From a checkpoint of a small sound classifier.
Training: 1200 steps, held-out accuracy 98%.
Rows from block 4, named by matrix and row number. Each number is 200 + 20 x the weight over its row's rms, rounded and kept within 0 to 999. All counts start at 0. After the name is the row's rms in percent of the matrix's.
# weight_ih_l0_reverse: GRU input weights, backward direction (gates r, z, n stacked) (model.rnn.1.rnn.weight_ih_l0_reverse, 384x256), inputs 172-255
weight_ih_l0_reverse.300,096,149,222,212,219,230,167,211,218,207,195,219,226,194,202,192,202,192,228,175,222,194,221,200,182,203,217,185,230,194,185,205,186,179,187,211,168,189,188,189,170,203,209,200,220,189,211,210,192,203,210,196,197,226,203,170,173,193,201,226,222,193,185,218,209,185,196,188,193,202,173,199,183,199,175,178,183,189,207,175,188,204,212,192,183
weight_ih_l0_reverse.301,096,192,121,237,201,191,194,216,176,194,218,183,208,208,197,185,190,214,195,195,203,208,210,193,227,223,186,218,155,191,220,225,240,189,177,201,219,193,195,226,208,209,184,232,165,205,193,180,207,180,171,165,178,190,167,183,201,180,196,224,216,210,198,211,216,199,209,191,209,189,173,178,201,227,226,214,217,180,193,180,207,201,210,222,207
weight_ih_l0_reverse.302,108,207,210,172,178,218,206,198,161,192,211,235,189,177,197,227,227,178,191,196,206,166,190,155,198,172,167,210,200,213,203,180,199,224,210,241,222,204,257,202,212,239,213,178,187,211,226,205,204,211,194,198,182,157,204,164,223,184,190,187,223,214,193,199,217,172,202,230,154,220,175,174,173,170,187,224,187,236,200,210,215,201,206,210,174
weight_ih_l0_reverse.303,095,163,174,195,119,215,182,212,199,189,206,199,205,194,196,190,174,219,228,169,188,237,219,187,220,154,210,202,229,181,177,221,205,190,234,212,175,214,197,211,201,190,216,191,215,216,202,224,218,192,217,220,197,183,191,173,219,248,161,163,195,249,197,187,188,197,206,186,204,213,205,197,210,175,202,215,199,218,213,216,196,201,174,190,198
weight_ih_l0_reverse.304,100,200,214,149,211,144,207,193,201,171,194,243,175,207,219,213,190,173,171,187,225,189,181,174,193,174,228,191,191,199,194,208,260,189,175,197,198,187,208,205,193,198,210,203,187,191,204,207,204,194,196,197,209,245,182,186,214,212,210,197,182,184,192,192,180,182,224,201,207,224,196,196,229,199,206,205,159,203,191,212,205,212,216,210,199
weight_ih_l0_reverse.305,092,210,211,231,183,199,144,208,184,205,199,160,210,206,226,222,229,183,193,189,215,174,190,188,190,218,206,200,210,218,191,194,186,202,205,200,224,206,189,178,206,204,169,213,183,166,213,233,200,253,184,187,181,220,215,194,217,206,197,207,181,211,175,162,212,190,179,192,217,177,154,230,225,165,182,209,199,237,217,196,185,239,210,227,206
weight_ih_l0_reverse.306,095,193,198,208,163,214,188,132,196,213,177,209,172,181,203,190,197,185,186,207,203,208,197,168,169,214,218,186,197,196,204,191,215,195,210,204,230,194,218,206,207,213,196,166,223,196,191,200,203,206,224,185,202,230,199,206,188,194,187,194,170,168,218,250,220,205,182,229,191,220,218,180,232,193,160,221,218,170,203,189,203,198,192,223,220
weight_ih_l0_reverse.307,098,185,187,169,215,186,203,194,137,229,192,198,203,229,199,226,184,168,191,212,191,210,194,175,199,170,230,197,234,211,211,201,207,216,182,228,204,193,182,167,197,214,181,200,189,196,196,163,222,227,221,184,161,225,186,249,209,200,202,190,208,183,177,212,182,199,242,236,201,247,222,204,213,206,191,202,213,190,195,179,229,211,192,194,183
weight_ih_l0_reverse.308,091,221,187,168,196,212,228,193,224,180,175,190,164,206,193,178,214,201,210,190,193,198,208,222,226,199,227,186,166,202,209,191,206,184,200,183,183,197,191,211,199,190,152,200,205,145,190,220,206,193,199,186,207,192,181,252,193,177,195,199,207,169,230,193,173,219,185,201,215,178,221,174,182,217,161,221,206,214,197,204,228,201,197,203,181
weight_ih_l0_reverse.309,093,183,183,174,240,195,175,192,235,216,174,209,188,203,184,200,236,168,210,223,233,217,212,166,214,211,243,173,190,188,209,179,189,223,172,209,203,185,204,178,181,203,233,228,181,215,180,175,213,194,205,211,243,205,193,159,235,205,200,199,179,197,203,253,243,195,206,210,193,210,182,200,199,186,194,229,196,207,222,197,209,173,190,180,220
weight_ih_l0_reverse.310,094,227,225,194,183,183,166,244,179,222,213,143,203,187,195,196,178,205,180,216,226,163,197,233,202,230,208,146,182,181,204,227,180,180,169,182,228,191,176,235,215,234,180,161,181,175,191,187,204,177,187,205,177,222,196,171,209,226,217,198,195,203,210,229,224,186,186,213,217,190,199,204,181,166,194,198,156,155,182,198,198,191,202,192,203
weight_ih_l0_reverse.311,100,190,195,207,186,189,191,183,236,218,163,210,192,199,154,188,225,175,203,185,190,202,193,205,199,150,207,228,179,214,158,207,205,201,226,188,198,184,185,162,202,212,214,165,188,196,202,178,190,212,202,205,188,242,217,189,229,170,202,213,232,183,192,215,198,174,231,236,188,201,187,186,197,175,231,214,181,185,196,211,210,192,193,192,236
weight_ih_l0_reverse.312,100,175,209,179,169,211,204,221,191,227,212,183,200,186,209,192,193,223,174,148,181,229,199,174,187,195,166,228,199,228,224,189,203,203,191,208,211,172,210,194,198,198,212,195,210,225,216,164,217,221,172,193,185,192,224,199,221,221,210,196,197,218,234,191,211,216,190,191,192,223,202,195,213,206,196,197,214,189,181,221,215,171,227,231,233
weight_ih_l0_reverse.313,100,195,237,204,210,254,184,173,186,194,233,221,207,182,187,199,200,185,194,210,213,200,198,160,187,187,173,205,180,185,194,190,243,182,182,179,192,191,226,194,190,186,211,214,190,215,167,183,225,204,211,217,214,208,202,164,195,221,199,203,192,205,214,221,201,192,207,190,216,238,193,221,219,189,211,241,183,178,222,191,228,205,170,187,230
weight_ih_l0_reverse.314,098,230,181,205,203,184,191,192,194,190,212,227,190,144,226,142,219,183,191,166,206,233,184,192,208,240,228,182,215,213,216,200,205,183,201,190,191,210,222,174,196,199,178,201,206,214,187,182,193,230,202,193,195,215,184,149,209,179,205,149,204,234,194,204,178,242,194,174,220,246,204,195,208,203,194,178,203,186,220,206,204,198,181,194,204
weight_ih_l0_reverse.315,101,209,220,215,194,186,213,212,200,215,189,211,217,190,201,182,180,215,202,184,200,184,229,184,228,178,189,186,223,220,209,229,209,167,181,178,221,213,224,221,178,242,191,210,177,182,212,189,194,200,184,200,165,207,221,179,195,217,203,199,192,158,175,217,193,212,207,186,230,191,208,189,166,194,186,176,176,226,213,176,191,204,271,237,195
weight_ih_l0_reverse.316,091,177,218,177,211,221,216,223,172,191,204,189,183,198,223,191,248,182,184,202,184,187,198,213,233,191,164,226,191,206,236,196,190,167,188,199,203,200,203,226,208,181,215,179,250,239,199,207,205,199,243,227,196,193,191,187,206,193,191,215,207,212,214,195,160,173,207,186,216,227,181,177,214,200,201,157,211,197,182,208,164,201,224,207,207
weight_ih_l0_reverse.317,098,198,231,204,169,212,199,196,213,181,207,244,240,242,226,193,223,190,116,215,166,180,179,165,177,155,156,186,198,210,177,198,193,200,177,213,197,201,193,187,219,217,195,229,189,211,207,204,196,183,198,165,188,200,188,178,210,227,215,221,238,240,201,201,195,200,169,218,186,211,175,180,199,206,202,199,194,172,206,181,203,190,220,212,213
weight_ih_l0_reverse.318,096,200,180,234,235,180,221,223,216,212,188,196,204,193,195,247,201,208,233,147,182,234,200,182,230,159,163,213,224,183,206,205,210,201,197,191,191,193,215,233,181,194,189,226,169,171,166,209,213,209,270,195,212,213,232,244,204,201,192,205,159,200,204,201,206,206,257,179,198,211,211,216,171,200,197,205,230,211,207,159,242,194,165,189,155
weight_ih_l0_reverse.319,092,194,181,181,204,187,218,241,187,219,196,210,184,191,218,216,166,247,198,224,190,216,174,173,223,187,177,206,195,201,199,196,195,173,182,221,186,225,203,216,216,219,207,186,193,210,207,213,203,178,184,206,195,175,261,178,196,244,220,169,170,221,192,177,205,187,187,209,221,215,223,197,192,237,207,156,193,220,246,205,185,192,184,186,186
weight_ih_l0_reverse.320,100,177,221,206,191,196,203,175,183,224,230,198,201,205,199,197,213,204,234,241,189,150,216,207,200,200,180,192,221,165,212,183,203,211,162,188,203,182,213,225,196,219,169,218,199,209,188,234,205,197,208,188,196,209,197,207,190,206,187,198,212,225,193,240,205,205,177,187,201,200,182,192,182,220,219,205,228,205,230,184,201,222,203,174,192
weight_ih_l0_reverse.321,101,204,176,209,199,203,216,209,191,197,177,183,204,201,201,224,168,197,210,229,206,187,182,218,205,217,173,212,212,233,215,207,228,214,198,231,211,184,189,225,222,191,210,202,185,190,184,201,224,186,213,171,169,228,174,217,161,198,178,183,235,231,218,181,171,228,213,217,200,244,217,185,158,230,200,229,189,238,204,159,202,202,198,171,199
weight_ih_l0_reverse.322,096,213,174,174,218,193,170,216,202,232,168,217,197,139,195,170,208,193,195,211,213,169,203,213,175,224,205,218,184,220,197,208,219,183,210,201,182,178,200,196,195,204,189,190,157,205,184,210,202,185,194,155,170,184,169,230,216,177,194,180,204,221,195,170,225,230,197,223,230,190,170,171,190,179,197,218,215,196,189,205,190,189,235,229,193
weight_ih_l0_reverse.323,097,197,243,184,197,185,199,194,194,185,199,183,173,210,247,201,176,207,217,200,202,209,210,220,107,224,209,224,180,189,171,233,195,191,208,204,191,204,200,173,195,203,211,174,214,194,200,202,209,209,184,218,235,191,180,182,203,192,184,211,208,214,196,206,227,244,193,220,213,209,180,237,227,167,214,221,208,213,213,189,216,222,241,208,163
weight_ih_l0_reverse.324,092,224,175,171,209,197,194,155,176,210,193,218,172,197,211,215,181,174,209,204,216,215,230,215,201,161,194,185,162,218,243,202,183,168,159,176,210,185,225,208,162,191,185,190,160,219,160,184,171,216,169,161,221,194,200,262,196,195,214,215,230,257,207,208,226,217,215,209,211,219,233,210,182,218,208,219,175,228,189,169,187,200,168,200,185
weight_ih_l0_reverse.325,101,180,193,226,202,196,189,222,201,214,164,190,176,192,189,171,228,192,195,190,251,229,201,206,208,227,140,215,197,191,208,202,177,203,148,197,189,196,206,192,199,196,183,219,226,210,230,171,216,203,226,225,208,224,240,218,188,184,195,193,218,202,180,200,153,235,198,188,175,200,221,183,187,204,172,202,192,207,195,205,193,204,209,209,213
weight_ih_l0_reverse.326,100,218,183,201,215,217,186,205,182,176,165,183,208,224,204,201,240,195,166,186,195,175,199,205,199,197,185,160,185,223,193,185,206,212,195,221,218,190,177,167,219,226,232,186,192,250,194,190,204,216,178,173,211,179,196,245,203,166,185,228,217,208,197,189,224,160,195,207,172,162,187,205,153,176,184,206,197,201,153,192,220,198,228,225,223
weight_ih_l0_reverse.327,093,197,178,208,186,198,212,222,176,207,175,176,200,205,231,187,213,227,210,180,196,223,194,190,190,239,170,199,175,253,180,190,229,165,202,229,201,226,246,227,212,190,184,179,227,207,200,180,184,205,233,191,162,184,190,178,198,192,188,212,207,195,190,214,193,191,165,181,165,234,199,175,179,204,216,211,195,193,224,243,194,204,210,191,230
weight_ih_l0_reverse.328,092,197,215,187,186,209,202,178,174,216,190,198,188,221,179,212,221,193,215,177,209,226,214,212,167,211,249,241,204,147,178,209,213,169,205,186,238,205,181,200,209,191,185,234,168,215,193,201,211,213,167,176,204,207,209,209,194,181,195,180,227,216,205,188,181,214,158,201,194,213,197,208,167,189,200,208,216,205,215,230,193,199,222,203,222
weight_ih_l0_reverse.329,096,198,214,187,182,194,204,182,178,154,169,197,180,237,220,190,207,207,188,235,154,212,204,198,207,216,192,181,185,193,154,178,203,215,183,206,238,163,207,186,204,203,220,233,173,220,200,196,198,191,206,203,201,227,197,228,168,227,211,158,223,219,206,224,208,238,246,189,218,194,200,164,216,203,191,205,185,214,205,188,218,216,180,174,208
weight_ih_l0_reverse.330,088,200,202,217,206,183,159,179,211,191,179,243,217,194,197,177,207,180,202,178,230,195,175,171,191,186,233,218,192,198,215,137,209,210,221,227,196,190,186,191,238,197,206,151,231,189,219,207,217,181,190,194,201,162,215,186,201,212,174,203,226,195,218,209,191,184,186,231,213,200,184,159,190,179,167,192,170,202,209,214,203,236,220,192,205
weight_ih_l0_reverse.331,094,207,151,186,182,182,198,212,223,181,198,189,201,212,183,212,213,227,202,225,195,225,214,208,160,225,173,202,206,197,170,192,166,223,222,180,225,168,250,185,187,194,189,203,205,232,241,175,239,208,163,229,207,207,203,193,166,214,186,235,177,205,219,209,207,190,219,224,178,159,185,209,198,189,197,233,195,207,211,223,176,203,186,195,200
weight_ih_l0_reverse.332,099,224,233,172,211,229,193,177,163,194,178,223,187,173,217,169,213,203,198,193,228,175,175,214,204,232,208,186,205,175,201,204,162,164,200,223,182,194,210,241,198,205,205,157,193,207,173,216,208,205,228,219,196,201,178,200,220,228,191,171,141,186,250,238,244,176,186,197,227,165,213,196,199,204,200,206,183,201,204,225,178,203,240,201,187
weight_ih_l0_reverse.333,090,192,194,209,209,167,239,233,220,159,207,200,181,202,242,213,197,195,212,169,228,217,220,182,204,156,218,198,196,179,206,205,180,193,156,146,182,209,209,214,239,227,220,196,183,196,212,216,206,191,183,183,154,165,212,224,140,228,212,196,190,217,182,198,188,243,209,192,192,196,253,203,200,227,181,206,208,192,175,220,213,186,194,158,178
weight_ih_l0_reverse.334,085,197,199,222,190,225,175,208,172,209,243,226,210,226,203,179,186,213,170,213,197,176,196,190,203,197,165,173,194,213,203,148,192,176,201,145,210,200,199,193,175,222,188,154,214,153,218,174,199,193,235,179,213,209,217,225,216,196,203,185,188,162,193,180,191,185,197,193,163,189,162,254,191,182,238,220,205,191,175,216,172,217,200,198,222
weight_ih_l0_reverse.335,098,173,219,230,206,212,203,178,162,186,177,206,233,207,219,186,241,199,195,186,207,219,197,168,214,208,209,181,191,184,200,182,219,196,210,211,111,212,175,185,205,174,186,193,157,225,232,228,222,182,174,201,188,189,207,156,198,206,187,193,228,212,189,228,227,178,207,196,199,177,176,173,182,188,204,197,201,233,205,230,175,203,203,180,200
weight_ih_l0_reverse.336,087,170,197,207,188,223,214,207,237,211,216,170,223,236,221,228,204,185,211,193,215,209,173,182,227,182,204,174,210,197,223,224,166,208,216,198,215,151,186,189,173,222,225,211,219,196,195,195,218,198,226,190,205,242,199,200,196,239,205,202,136,185,178,230,199,165,230,192,173,179,235,192,205,177,203,215,197,161,192,205,208,168,151,187,222
weight_ih_l0_reverse.337,096,188,208,181,193,201,200,191,213,202,184,162,168,218,221,217,196,225,228,198,179,197,171,198,199,180,169,208,221,221,213,189,197,225,219,197,194,202,130,204,201,208,204,186,159,166,183,205,247,196,218,213,190,183,201,206,189,190,221,198,153,147,214,176,162,177,238,202,224,198,243,187,234,200,192,184,178,186,228,204,215,188,191,192,237
weight_ih_l0_reverse.338,097,192,182,198,226,208,195,175,213,212,233,238,188,195,188,206,187,170,197,198,191,236,204,192,187,205,199,208,218,173,169,205,214,184,201,202,216,196,185,172,202,185,209,186,202,191,209,210,204,189,244,197,189,241,235,246,203,231,173,196,176,212,217,182,187,189,230,191,202,196,187,215,249,170,214,240,206,182,197,245,242,212,198,183,169